Weights of a small contrastive image-text model: encoder activation celu, encoder widths [48, 96, 192].
Rows from block 4 of the image encoder of a small contrastive image-text model, named by matrix and row number. Rows with one number belong to one channel. Each number is 500 + 50 x the weight over its row's rms, rounded and kept within 0 to 999. All counts start at 0. Numbers have three digits each.
After each channel's rows are labels from the 100 images, of 14976, where the channel reaches its highest value: "colour at peak" is the nearest of a few named colours to the mean colour under the peak. Only what is clearly more common there than usual is listed. The data: single toy objects rendered from many sides on busy backdrops. In brackets: how many of the 100, against the usual share in percent.
# convs0: first 3x3 conv, stride 2 (encoder.blocks.4.convs.0.weight, 96x48x3x3, each kernel summed), inputs 0-47
# convs1: second 3x3 conv (encoder.blocks.4.convs.1.weight, 96x96x3x3, transposed, each kernel summed), outputs 0-95

convs0.55:512440532430483540506491429581588508475548503499409537589565448545508454500495527536416445542471475492522396458566490617525440456517434502513506
convs1.55:466486525504518555504504505445369552502513539569441435504488431517439435498457581508536512548493474531531451496519481506587482426483573422589509461524507476435539491497486459541426510523500482522628388478616537596514536506462528529476581530463445568577475549530459482522492572479518554367
colour at peak: blue (68 vs 1.2)

convs0.8:487498452520493580520484541538509413634495518495492435500503484520522545547428524484474464526503442523524488596401562443409510492609551455428463
convs1.8:454460568434466512541494504534583557540574509561541428560523447422526450449499533587533562513482370506517474457488496525565518523519531457558555463510445515486559513500522320531547500439560520501603493413546512514534522509507535541541581508492547585512460512569469449501367543492528506470
colour at peak: brown (63 vs 25.7)

convs0.60:510497610468474479512413459586433472557517563480465530532533647488518424494463465509417572502560465477490437517504501529523555576532442482464449
convs1.60:487449483515462502351485501527472493496519506523493501536524446443475518527546539466485491560526438540502521491534438509514516449502496441544503492583535503437568539533449408572438482460514592512532477523575623552479461572395491394492554494427505599517504523482547507526462560444513611349
colour at peak: brown (53 vs 25.7)

convs0.9:444387496438449447521541477474581453474499499507420471466456462467414546428500539447427473413477494491432426475500445436430539527470412487525459
convs1.9:513491453399405457590432509554485424500436546441452465462510525411581488438507499519488551402561514493466645503411579445448461517466470476495489568465492538526438456495499517478559524510500468466516561452488476500555521449456497511520434439504397506521554479494469422468543360551446462460
colour at peak: brown (52 vs 25.7)

convs0.16:477604564461567404476473482482538442481516546426518444512486534417459485481407501420449501438454489461504452477542426496470448525634471517496463
convs1.16:476476486526484474429536419559469491430491487520566476462513499429569486500512488486500493549473548515518482478535497561476511485528497527503467456522480534527506501540469561546372489500323507507480577565537466547485469530523427457504514529525469517545501533489511513525207515530490496544
colour at peak: black (49 vs 14.8)

convs0.32:480597531531522361415508422516494457476539504466496487481467536493515471485471472460444620437502468429538430528515447512495483509491492626479415
convs1.32:476477476504507479439555547541513461391479504500523493447529477515520522493484394463423494552486469478505482466583542532346526493504507520361506469494522547450547477477478506503404480543408504479450524569435476428410481473515407347484550481510515461488495515461578564532431464389543506475
colour at peak: green (31 vs 4.8)

convs0.20:442419529508476460555475451459530525546464522574360490449519498478486384556513546497461540458538468514534373552542492497479462535531502454457406
convs1.20:492454503514479467537457526519486489542450545525529430458487461529411598560568463489487500469489361525446371503517494342497495571489464495469536529503522550411481528537561517493564503453500518520361490516485501501531394499536478499560461459492489513367547521543524528460484584490448594453
colour at peak: brown (60 vs 25.7)

convs0.66:450549511463428510572562532492409487429504515486506486473472482398428526464473562411463448491441402477463467515476432473499561419474474558491397
convs1.66:542522515535366497503419463443460448522438509520428494538448462428407518535477522436444537384528552473445524516502540420392531569474423485470519555443532590509393578469556524438524510464500446525443534529493495468541533493484435513527426507481485485489512485553458397495417490465417511410
colour at peak: brown (52 vs 25.7)

convs0.63:518430418490466513573449547546549566495536391508459518513553506576466565473526619614493426546474484454497526508510537538513544483451566531554549
convs1.63:484466523459524563498431484517431458416465521548459497382512413450542480505450517548514552562586454491463444461530471516538442406424486421540484562533432525492495476483466523588469511446456494539481467462607498613438453519517491536470487516523503607421454556466446362488475571499420484518
colour at peak: orange (29 vs 0.6)

convs0.86:494487617561454521514444493469499539539440553385543503516501622546458469499528395481523537482562558485487455467461552525490563570496499397541488
convs1.86:545451411490508469396549485498528451464552522422493569546525458509496512514422528381541522539528401462472540523460506500443549425524548553508447552554575458397577500513434469547535432505531547520535516495482600576443463522485487372503417494459463445481505546417472530565551511422573481505
colour at peak: brown (53 vs 25.7)

convs0.46:480522596487484448556444446573511557527544557474541525498518664485571412488525444429578592478476554449470440523507473463496517506532494537493498
convs1.46:502472521525553481423469428478510517407512497467498542507515424456480486518543509480357481552547456501456506506511492502407510441463568498380487492528517430500550496492500461546457491468494585512508476495442609447340484537428498331477522483463506485492514468473529569516497490350505526499
colour at peak: brown (53 vs 25.7)

convs0.48:538439596500464502504472468594523457506539476483446546569551609566517426460551459517412522486579484504482436503522469538499572565475379523488475
convs1.48:550442512484505500410500478475440495511534540485451477526522386463481431509511593442462515539507488476466496478526507522550468418449525404566492559538503477445574445511445444570473470459504514494582464470533599521470525528327542489444543486436452558556458492499520475473513494440481572323
colour at peak: green (31 vs 4.8)

convs0.53:364456543483439472504484474545580439494481598518470529440504514427494508510599496421406518458464509555466461469467434402475526433525505476464507
convs1.53:548464425557575506520551401558632503508481522439461509448484472377480525434518514459499509457527445486452584533442517386442516446487564524488447541443550469553494473488475448475546500473433472500392543562483525525512555484539438444477483534529531525408516435415492542598426435522474544568
colour at peak: brown (64 vs 25.7)

convs0.62:437556689505487407563506462436549490453538504501528489467499584587474472460493521457552571419497454509453517489514522501476525496468429525449483
convs1.62:497459471512488554405521506498412453443559457422429524492508549538452455610444537430405501469536486460506504493518529510452558523526445410452505550491556558481499481505521421443391478534644544482488503551426545450471423507460470378525441528501509371558495547483521490487504497513515420460
colour at peak: brown (52 vs 25.7)

convs0.73:410474406525521485602562446558529497529543519600505499500427543480481513480510510438606463494446508492500500489504471435469494444574466553498640
convs1.73:471496527449467489530619517562513509396539514535546525437493445452483511493456473579441495427470465499567489470536536485391435471435588508418477439444436501541480433477522508442416534490372471457442542499503418474445527493565407500449559521563494501482499438525520460481363427456479523533
colour at peak: black (45 vs 14.8)

convs0.78:507462483489460530528556508596504518537557409572501478540448609465541515494430539494462556451530411553489502576500597538440587530485561538512429
convs1.78:446443524377486471445503498474486459470514451513474562485502433471571420520432501561476565519518434451539449533543526509462451419439466351580511531510423512524500471440499412521417457473496485520561472433548463468477544523529556556483532458546520562462373549525492404520448531413542464426
colour at peak: brown (63 vs 25.7)